config.toml
encoder_arch = "resnet_bottleneck"
model = "contrastive audio-text model"
dataset = "drum patterns on synthesised drum kits"
train_examples = 26041
noise_aug = 0.01
n_mels = 64
hop_length = 320
input = "log_mel"
spec_augment = true
win_length = 400
tokenizer = "word"
vocab_size = 159
loss = "softmax"
embed_dim = 256
encoder_norm = "batchnorm"
encoder_activation = "relu"
encoder_depths = [2, 2, 3, 2]
encoder_kernel_size = 3
encoder_stem = "single"
encoder_avg_pool_shortcut = false
encoder_widths = [192, 384, 768, 1536]
text_encoder_causal = true
text_encoder_width = 128
text_encoder_layers = 8
text_encoder_norm = "layernorm"
text_encoder_norm_position = "post"
text_encoder_activation = "reglu"
text_encoder_mlp_ratio = 2
text_encoder_head_dim = 32
text_encoder_fused_qkv = true
text_encoder_bias = "all"
text_encoder_qk_norm = false
text_encoder_parallel_block = false
text_encoder_inner_norm = false
text_encoder_positions = "learned"
init = "lecun_normal"
residual_init = "scaled_by_depth"
optimizer = "adamw"
lr = 0.0029
beta1 = 0.9
beta2 = 0.999
eps = 1e-08
grad_clip = 0.5
gradient_noise = 0.3
steps = 10500
batch_size = 256
epochs = 103.2
lr_schedule = "wsd"
decay_fraction = 0.2
final_lr_fraction = 0.05
warmup_steps = 520
weight_decay = 0.08
Rows from block 5 of the audio encoder of a small contrastive audio-text model, named by matrix and row number. Rows with one number belong to one channel. Each number is 128 + 24 x the weight over its row's rms, rounded and kept within 0 to 255. All counts start at 0.
After each channel's rows are labels from the 100 clips, of 14848, where the channel reaches its highest value: "strongest on" is what is common among them. Only what is clearly more common there than usual is listed. The data: drum patterns on synthesised drum kits. In brackets: how many of the 100, against the usual share in percent.
# convs1: 3x3 conv (encoder.blocks.5.convs.1.weight, 192x192x3x3, each kernel summed), inputs 96-191
# convs2: expand pointwise conv (encoder.blocks.5.convs.2.weight, 768x192x1x1, transposed), outputs 96-191

convs1.29 [ 46 123 122 109 129 129 145  30 119 172 138 121 147 136 128 110 148 127 117 115 121 129 107 155 137 135 105 178 154 114 170 131 114 114 122 116 103 101 131 142 119 126 131 102 142 131  69 119 122  94 151  52 161  99 144 146 115 112 137  99 116  83 117 132 155 120 120 108 155 163 101 113 142 107  89 115 101 147  98 111 102 145 151  98 173 130 125 148 128 135 138 138 171 133 130 128]
convs2.29 [174 122 111  99 122 113 164 123 108 142 136 105 156 107 129 103  80 150 119 132 116 152 111 110 131 134  83 130 148 165 141 142 121 115 173 125 132 139 167 102 122 162 194  84 128 154 143 133 117 137 119 128  71 185 118 147 111 129 118  82  89 114 125 117  59 200  75 115 140 138 117 170  62 113  89  96 142 134  97 120 114 137 105 127 114 133 112  65 134 116 163 138 114  84 156 104]
strongest on: rimshot (98 vs 24.4); march (27 vs 8.1)

convs1.13 [104 118 108  81 111 146 151 107 142 177 160 143  94 145 147 100 121 182 148 118 117 133  74 115 121 157 139 109 127  99 119  99 149 128 153 141  65 113 145 150 134 147 111 141 129 102 106 159 183  89 154 113 158 143 175 119  87 140 151 115 137 155 174 173 151 119 115 145 104 101 155  93 116 164 152 129 149 126 126  73 127 112 172 134 152 144 149 136 143 130 136 149 143 126 147 157]
convs2.13 [138 106 108 158 117 111 155 137 117 138 106 110 140 103 159 132 128 121 121 126  70 159 144 148 103  62  87 119 135 161 125 160 104 112 133 135 119 109 100 149 142 121 122 127 123 115 106 110 147  94 164 153 148 123 135  77  65 130  92 150 171 129 107 106 142 131 123 154 137 115 134 143 134  84 137 113 148 134 159 131 122 125 130 124 110 135  97 156 150 127 139 162 116 136 151 103]
strongest on: rimshot (88 vs 24.4); clipping (29 vs 7.8); text has "clipped" (29 vs 7.8)

convs1.24 [132  80 125 180 111 108 127 152 114 112 100 167 165 110 100  90 109 150  94 106  89 167 164 112 128  99  84 163 132 151 115 117 119 145 111 170 170 156 139 103 155 117 106  95 119 106 123 119  94 139 129 138 166 133 102  91 160 137 133 138 128 125 161  92 120 145 120 121 154  97 118 163 158  85 114 145 122 131 144 163 116 116 111  98  75 157 105 121 119  97 115 145 121  88 154  85]
convs2.24 [111 153 144 158 133 139 126  82  99  96 155  89 133 115 123 133 157 112 113  95 138  58 169 114  96 180 186 166 125 112 134 107 149 143 126 143 112  91 117 128  98 125 138 100 140 135 190 123 108 133  99 137 104 112 104 111 125 167 144 143 138 107 116 106 118 131 164  99 151 100 114 105 125 101 166 111 105 129 130 166 118 130  88 121 119 143 163  86 130 112 110  70  78 120 110 163]
strongest on: reverberation (63 vs 35.4); text has "room" (63 vs 35.4); text has "reverberant" (63 vs 35.4); clipping (29 vs 7.8)

convs1.117 [108 135 109 160 135 124 114 127 166 119  97 126  98 110 119  91 145 109 147  81 154 117  86 149 135  49  93 159 134 143 101 133 152 127 104 131 109  75 181 132 115 134  98 138 117 141 131 119  93 131 145 108 132 127 130 144 125 117 122 101 128 109 131 147 105  95 130 123 123 138 117 108 101 125  93 126 148 173 166 150  93 112 108 121 133 131 107 130 131 158 123 126 152  90  91 150]
convs2.117 [113  87 131 145 132 111 140 124 149 180 101 145 129 142 151 131 116 107  90 112 131 123  89 116 153 116 172 141 128 136 136 164 141 138 102  94 110 126 111 124 154  83 123 128 104 122 173 134  85 148 133  83 136 126 107 144 125 111  54  84  73  90 132 124  78 115 100 135 119 151 106 123 126 123 135 147 104 135 126 131 129 136 152 107  70 124 111 136 140 118 156 105 142 134 153 133]
strongest on: clipping (31 vs 7.8); text has "clipped" (31 vs 7.8)

convs1.185 [146  98 130  83 145 113 137  91 124 131  91 103 129  90  82 130 143 138 115  92 103 150 101  88 140 111 119 169  85 113 127 157 149 136 106 122 135 128  83 144 131 123 137 135 150 122 119 158 123 126 131 103 111  85 138 136 147 126 147 118 120 111 135 122 138 122  87 123 111 159  91 111 130 115  66 121  98 128  87  77 103 108 107 111 149 123 136 124 139 142 128  91 113 151 147 158]
convs2.185 [131 125 187  79 105 153  99 128 115 134 126 149 140 128 140 149 150  93  90 115 140 159 125 117 101 145 162 142 101 154 153 157 148 128 125 168 138 151 137 160 182  97 107 121  96 105 138 123 103 113 147 123 128 142 144 135 125 151 104 132 117 142 136 106 146 134 135 102 155  99 124 138 118 136 127 126  92  87 122 117 137 104  96 102 148 159 171 160 151 134 152 158  91 123 153 109]
strongest on: rimshot (66 vs 24.4); clipping (30 vs 7.8); text has "clipped" (30 vs 7.8)

convs1.96 [128 123 140  89 152 118 129  85 157 158 103 168 111 123 120 125 158 155 168 123 100 156 130 113 113 161 146 150 119 110 158 136 138 107 126 106 122 129 168 124 134 125  76 105 103 102 122 147 114 155 124  83 102 160 118 119 128 136 129 132 115 152 120 150 134 118 123 107 118 159  93 147 134 178 143 122 154 101  75 151 121 107 148 141 124 137 124 143 162 109  56 147 129 144 122 175]
convs2.96 [ 91 147 158  99 131  76 105 134 130 111 107 110  92 120 109 146 115 108 147 125 107 140 155 148 149 102 128 138  90 133 104 156 114 141 143 146 109 128 140 130 137 110 127 103 108  97  65 145 127 105 161 139 160  81 132 150 138 104  97 121 168 112 149 141 129 125 135 139 120 136 134 125 155  99 145 111 120 138 118 149 125 126 112  94 111 135 104 159 105  97 125 135 159 143 138 132]
strongest on: clap (65 vs 25.1); open hi-hat (61 vs 30); four on the floor (39 vs 8.3)

convs1.42 [132 120 123 100 138 143 165  43 120 145 131 135 132 126 125 113 110 120  98  93 120 109 162 133 126 127  94 158 128 160  99 121 135  99 133 155 127 127 111 101 117 124 130 178 106 144 116 142 108 110 148 108 100 119 135 111 144 167 154 109 198 132 118 128 137 124 143 110 137 105 151 163 175 142 131 172 112 162  86 137 119 130 135 128 157 162 126 175 119 125 161 126 135 123 130 162]
convs2.42 [130 116 109  96 112  70 138 146 134 139 148 110 127 123 131 121  95 115 118 110 110 162 105 119 148 109  89 147 146 159 145 148  91  90 139 124 122 123 158  77 109 156 137  96 123 113 124 141 130 147  85 145  95 152 141 116 102 118  94 110 140 124 126 117 126 139 108 131 148 110 128 150 135 118 123 103 144 121 118 147  97 143 120  99 130 133 145 143 110  95 147 126 106  90 169 120]
strongest on: rimshot (91 vs 24.4)

convs1.137 [132 143 103 142 138 124 151 119  97 101 103 160 174 126  97 110 130 101  91  94 127 137 165 160  93 105 124 125 150 124  91 116 106  94 201 138 201 156 137  95 104 136 131 112 155  76 153 107 129 108 131 117 167 103 165 116 117 138 119 160 133 108 120  89 105 114 107 142 167 107 132 153 106 145 176 125 126 120 105 100 130 115 144 103 101 177  91 104  92 149 123 185 135 115  94 130]
convs2.137 [117 121 101 148 112 146 115  69 131 103 129 144 101 161 105  93 144  81 131 126 141 133 115 116 107 122 152 140 138 129 108 117 154 148 113 133 144 148 180 128 134 112  90  97  96 151 135 127  92 114  98 160 127 111 120 159  60 145  75 136 143  69 139 117 131 117 159 138 142  98 127 111 155 135 114 130 106 112 161 131 128  95 122 123 121  91 118 129 158 171 137 116 177 110 144 151]
strongest on: reverberation (60 vs 35.4); text has "room" (60 vs 35.4); text has "reverberant" (60 vs 35.4); tempo: 150 to 160 bpm (33 vs 10.1)

convs1.5 [ 84 103  76 125 127 118  77 116 111 106 100  66 137 130 131 137 136 130 121 131 145  88 110 125 118 113 107 152 117 134 127 145 109 149 137 131 130 130 107 140 145 108 110 125 135 138 115 109 136 113 135 154 100  75  81 114  86  80 110 112  91 104 151  95 120 112 116 143 107 109 136  67  91  99 119  98 107 135 142 138 104 102  75 129 115  96 112 112 119 109 137  96 116 154 141  91]
convs2.5 [107 138  91 112 119  84 104 134 137 119 123 155 100 168 102 148  98 151 107 163 160 109 156 115 138 100 131 180 103  92 125 121 134 132 130 124 140 146 132 142 130  99 108 140 117 118 130 124 133  98 116 109  88  91 134 150 138 121 114 123 156 128 107 159  84 116 142 134 136 126  74  73 122 143 106 133 159 145 161 139 152 161 111 171 125 148  83  96 120 164 148 104 141 132 105 145]
strongest on: reverberation (82 vs 35.4); text has "room" (82 vs 35.4); text has "reverberant" (82 vs 35.4); text has "four" (37 vs 16.6)

convs1.148 [ 65 110 117 124 140 118 148  73 134 142 141 163  98 118 146 120 120 169 188 120 140 167 126 113 108 119 150 171 140 114 157 143 122  85 139 149  82  84 129 124 154 130  91 101 148  97 110 124 127 107 150  82 116  98 135 143 133 115 147 130 106 149 153 191 139 173 152 121 118 154 104 113 148 157 146 156 158 136 125  77 155 135 155 113 176 111 116 128 115 106 103 140 137 109  78 158]
convs2.148 [130 168 130  98 123 125 131 144 163 138 102  88 148 112 145 116  79 177 130 104 150 138 112 162 118 126  93 174 170 160 113 147 128 113 119 101 141 207 133  95  68 144 154 131 139 189 100 117 122 112 108  81 136  99 160 146 118 136 115 100  99 147 121 110 148 138 127 150 154 150 121 180 116 127 136 148 127  82 156 144 125 161  82 138 103 114  87 113 115 114 142 145 132 126 119 127]
strongest on: rimshot (95 vs 24.4)

convs1.102 [114 107 123  76 138 151 160  65 135 185 133 129 124 112 108 103 141 169 159 147 144 130 127 111 108 137 143 157 157 105 130 167 153 149 140 164  95 125 144 127 126 123 121 163 141 103 102 145 142 118 158 141 130 113 140 120 157 171 145  92 105 140 170 116 146 121 136 143  99 162 141 136 114 132 120  93 127 166 117 118 127 141 155 140 188 124 131 150 118 137 163 143 143 119 132 146]
convs2.102 [120 149 130 126 171  92 158 126  93 137 180 121 164 142 154 156 159  87 139 131 127  77 129 152 163  95 162 109 144 121 148 133  98 143 146 162 102 123 135 129  94 121 103 145 126  60 104 122 130 113 132 123 140 137 142  94 124 175  99 142 131 128 127 159 157 136  86 110 149 134 147 127 102 124 157 165 140 135 125 119 146 139 117 120 132  97  98 102 105  93 179 143 109 165 239  67]
strongest on: rimshot (89 vs 24.4)

convs1.171 [ 86  99 138  98 129 130  91  90 100 115  94  96 110 133 147 106 119 119 154  99  65 126 126 111 137  94 161 171 121 120 129 103 122 116 120 136 102 119 105 131 124 132  79 120 150 123 121 126  81  86 128  50 145 133 137 159 142 103 123 147 108 163 149 157 148 155 144 135 128 143 129 113 104 146 147 185 120 148  90 109 149 120 121 129 124 110 115 153 118 135 102 138  98 120 137 131]
convs2.171 [115 108 116  87 146 120 156 157 146 152 131 180 128 133 118 155 126 163 147 131 112 172  86 146 123 127  85 130 125 166 129 120 109 127 140 113 122 122 126 136  73 158 138 136 112 131  96 127 130 119 114 139 111 121 172 122 126 144 109 168  98 118 160 136 117 160 123 127 142  95 126 142 121 129 121 126 124 161 136 132 120 164 129 131  92 126 142 140 153 157 123 142 118 100 133  86]
strongest on: rimshot (83 vs 24.4); clipping (33 vs 7.8); text has "clipped" (33 vs 7.8)

convs1.114 [132 115 151 134 139  77 130 139  90 108 134 131 104  87 117 142 123 153 108 146 109 118 114 113  88 101 117 109  82 112 110 152 140 131  69 123 131 118  80 103 143 117 107 111 147 130 140 141 133 124 107 166 113 107  71 121 146 120 139 110 132  95  95 145 125 118 159 121 125 103 134 151 126  84 130  80 144 100 157 127 134 111 116 118 134  88 116  83 111 117 111 113  95 142 116 124]
convs2.114 [155 134 138 113 126 125 132 122  89 123 160 145 151 147 115 114 155 139 103 128 168  94 157 121 141 124 123 119 153  92 152 104 111 157 151 135  92 132 119 103 163 124 123 126 144 155 212 137 121 122 101 123 115 151 148 134 125  96  84 102 120 143 145 159  80 101  97  91 140 129 101 113 136  98 141  82  91 115  83 107 144 159  87 149 101 197 115 182 114 122 139 113 108 123 131 177]
strongest on: reverberation (89 vs 35.4); text has "room" (89 vs 35.4); text has "reverberant" (89 vs 35.4)

convs1.55 [103 147 117  99 122 136 145 104 156 121 147 120 109 128  96 135  96 132 141 161 152 160 112 119 150 121 183 135 169 111 161 151 119 118 107 136 105 120 141 107 144  97  92 124 109 124 119 139 132  91  94 137 149 143 124 141 140 103 160  99 153 159 142 157 147 138 155 108 114 121  87 117 134 104 130  87 144 132 117 105 140 173 137 131 167 127 157 109 127  81 154 126 141 113 135 183]
convs2.55 [106 129 112 120 139  93 111 104 127 105 140 140 154 106 173 119 113 110 132 108 129 134 148 115 138 113 161 108 150 115 153 121 110 118  83 116  81 121 116 169 109  87 111 125 114  90 115 111 124 129  83 149 176 106  97 118 150 140 116 144 159 139 123 150 112  73 127 117 123 108 123 114 129 171 154 153 108 152 132 101 134 128 162 127  87  83 161 143  92 113 143  99 173 103 134  97]
strongest on: reverberation (91 vs 35.4); text has "room" (91 vs 35.4); text has "reverberant" (91 vs 35.4); cowbell (32 vs 13.6)

convs1.41 [144 137 127 109 126 118 130 144 131 135  99 115 127  70 107 103 177 139 132 112 115 154 144 111 106 145 124 124 123 112 135 147  80  95 128 139 105  71 128  95 107  90  95  60 165  85 182 108 155 117 120 125 116 145 147 172 147 141 143 134  80 145 137 129 147 112 123 113 107 153 147 117 118 145 123 147 134 158 120 130 116 107 124 125 145 124 135 107  99  99  73 141 111 133 106 139]
convs2.41 [112 148 108 131 130 176  83 143 128 108 138 132 139 107 130 126 103 155 120 136 123 128 106 159 132 150 126  73 140 111  77 147 121 135 140 141 130 121 131 130 174 111 145 118 113 109 173  98 145 121 113 116 153 153 160  79  93 119 142 126 128 168 151 105 136 136 135 124 138 157 114 105 120 110 114 114 135 109 110 143 125  75  70 110 118 131 109 129 122 139 128 118 131 122 118 155]
strongest on: reverberation (90 vs 35.4); text has "room" (90 vs 35.4); text has "reverberant" (90 vs 35.4)

convs1.60 [155 156 125 164 145 134  99 128  99 125 127 124 121 138  83  85  82 123 125  93  92  86 114 114 118 164 143 139 121 140 123 124  96 123  81 146 135 127 128  71 115 125 121 164 101 121 134 101  83 141 154 152 108 131 150 118 117 125 131 139 110 120  98 129  87 126  81 131 134 127 128 102 110 101  73 127 117  86 159 121 136 164 100 124 134 150  93 112 108 132 117 120 118 142  95 139]
convs2.60 [190 135 158 122 159 121  94 163 102 135 158 101 149  93 117 139 128 156 102 130  76 129  78 159  81 123 118 129 121 101 162 143  99 158 143  99 110 107 152  95 162 142 125 144 148 133 166  70 185 143 121 145 130 143 125  95 123 100 139 102  99 166 137 170 119 161  92  95 128 157 108 158 136 108 128 112 130 136 122 122 110 160 132  77 132 107 141 102 147 112 152 166 147 143 104 101]
strongest on: tempo: 120 to 130 bpm (34 vs 9.9); rock beat (26 vs 8); tempo: 130 to 140 bpm (26 vs 9.8)

convs1.191 [126 141 133 101 110 126 118 110 167 134  95 121 108 122 125 110  67 117 138  87 111 180  76 122 109 120 169 119 184 136 100 142 127 123 143 104 111 110 110 117 104 112 108 134 142 149 112 122  99  97 118 135 147 140 140  45  76 125 102 140 125  92 113 134 135  58 131 119 139 136  87 160 115 135  98 126 115  93 141 119 118 131 145 144 127  83 113 126 108  90  82 122 112 152  80 126]
convs2.191 [ 92 111 155 154 140 123 140 120 145 114 175 153 145  90 137 146 142 142 152 140 131 117 130 140 137 110 105 164 118 137 116 105 121  76 122 135 103 106 142 140 140 113 124 140 103  96 169  97  93 109 117 127 137  93 131 149 115 154  93 151 135 135 110 132 180 137 129 101 132  86 111  94 100 122 107 141  96 130  97 137 128 124 106 157 134 162 109 103 142 118 182 116 122  97 124 155]
strongest on: rimshot (74 vs 24.4)

convs1.151 [179 110 112 143  78 104  85 165 171 130 131  81  98 148 129 132  46 110 162 165 116 128 140 112 140 122 151  83 133 155 118 134 162 137 128 108 125 106 122 142  80 150 126 133 107 122 144 139 132 102 137 115 142 116 161  77 107  90 124 141 155 154 140 168 115 134 142 113 136 149 140 135 112 141 131 118  88  71 123 114 122 117 111 126 153 132 132 157 105 124 133  83 116 175 128 148]
convs2.151 [103 121 108  99  95 106 134 143 149  70 118 117  91  99 124 144 122  79  97 134 119 105 134 126 127 154 122 192 177  92 111 126 152 147  69 139 131 108 160 122 103 117 131  84 186 106 105  98 159 114 124 136 177 144 119 143  91  45 134 126 108 137 118 145 121 116 159 119 133 134 111  97 111 137 164 127 127 139 129 176 129 109 104 113 154 126 143 143  90 142 149 134 100 102 133 167]
strongest on: text has "noise" (38 vs 14.9)

convs1.162 [144 126 149 103  98  94 101 120 125 136 111 125 102  97 137 120 136 100 160 106  90 146 119 142 105 127  99 138  89 134  86 124 131  81 103 123  75 110 130 158 123  82 114 130 145  74 121 161 125 129 130 110 130 105 143 142 148 162 118 134 123  91 127 131 116 113  88  93  85 113 122 136 123 118 126 138 139  99 143  91 129 132 131  97 110  93 123 111 150 104 101 107 100 179 116 124]
convs2.162 [ 92 156  74 126 150 152 119 137 121 142  99 118 113 119 136 135 115  89 149 139 135 109 109 150 117 132 194 129 119  99 139  87 153 132  75 161 138  96  70 122 175 105  85 143 188 136 143 143 146 132 122 145 149 115 150 107  95 118 147  96 161 123 125 130 138 107 138  99 135 145 134 108  74 115 111  75 125  94 118  86 159  92 108 123 105 130 114 148  90 126 131 102 117 100 115 157]
strongest on: reverberation (70 vs 35.4); text has "room" (70 vs 35.4); text has "reverberant" (70 vs 35.4)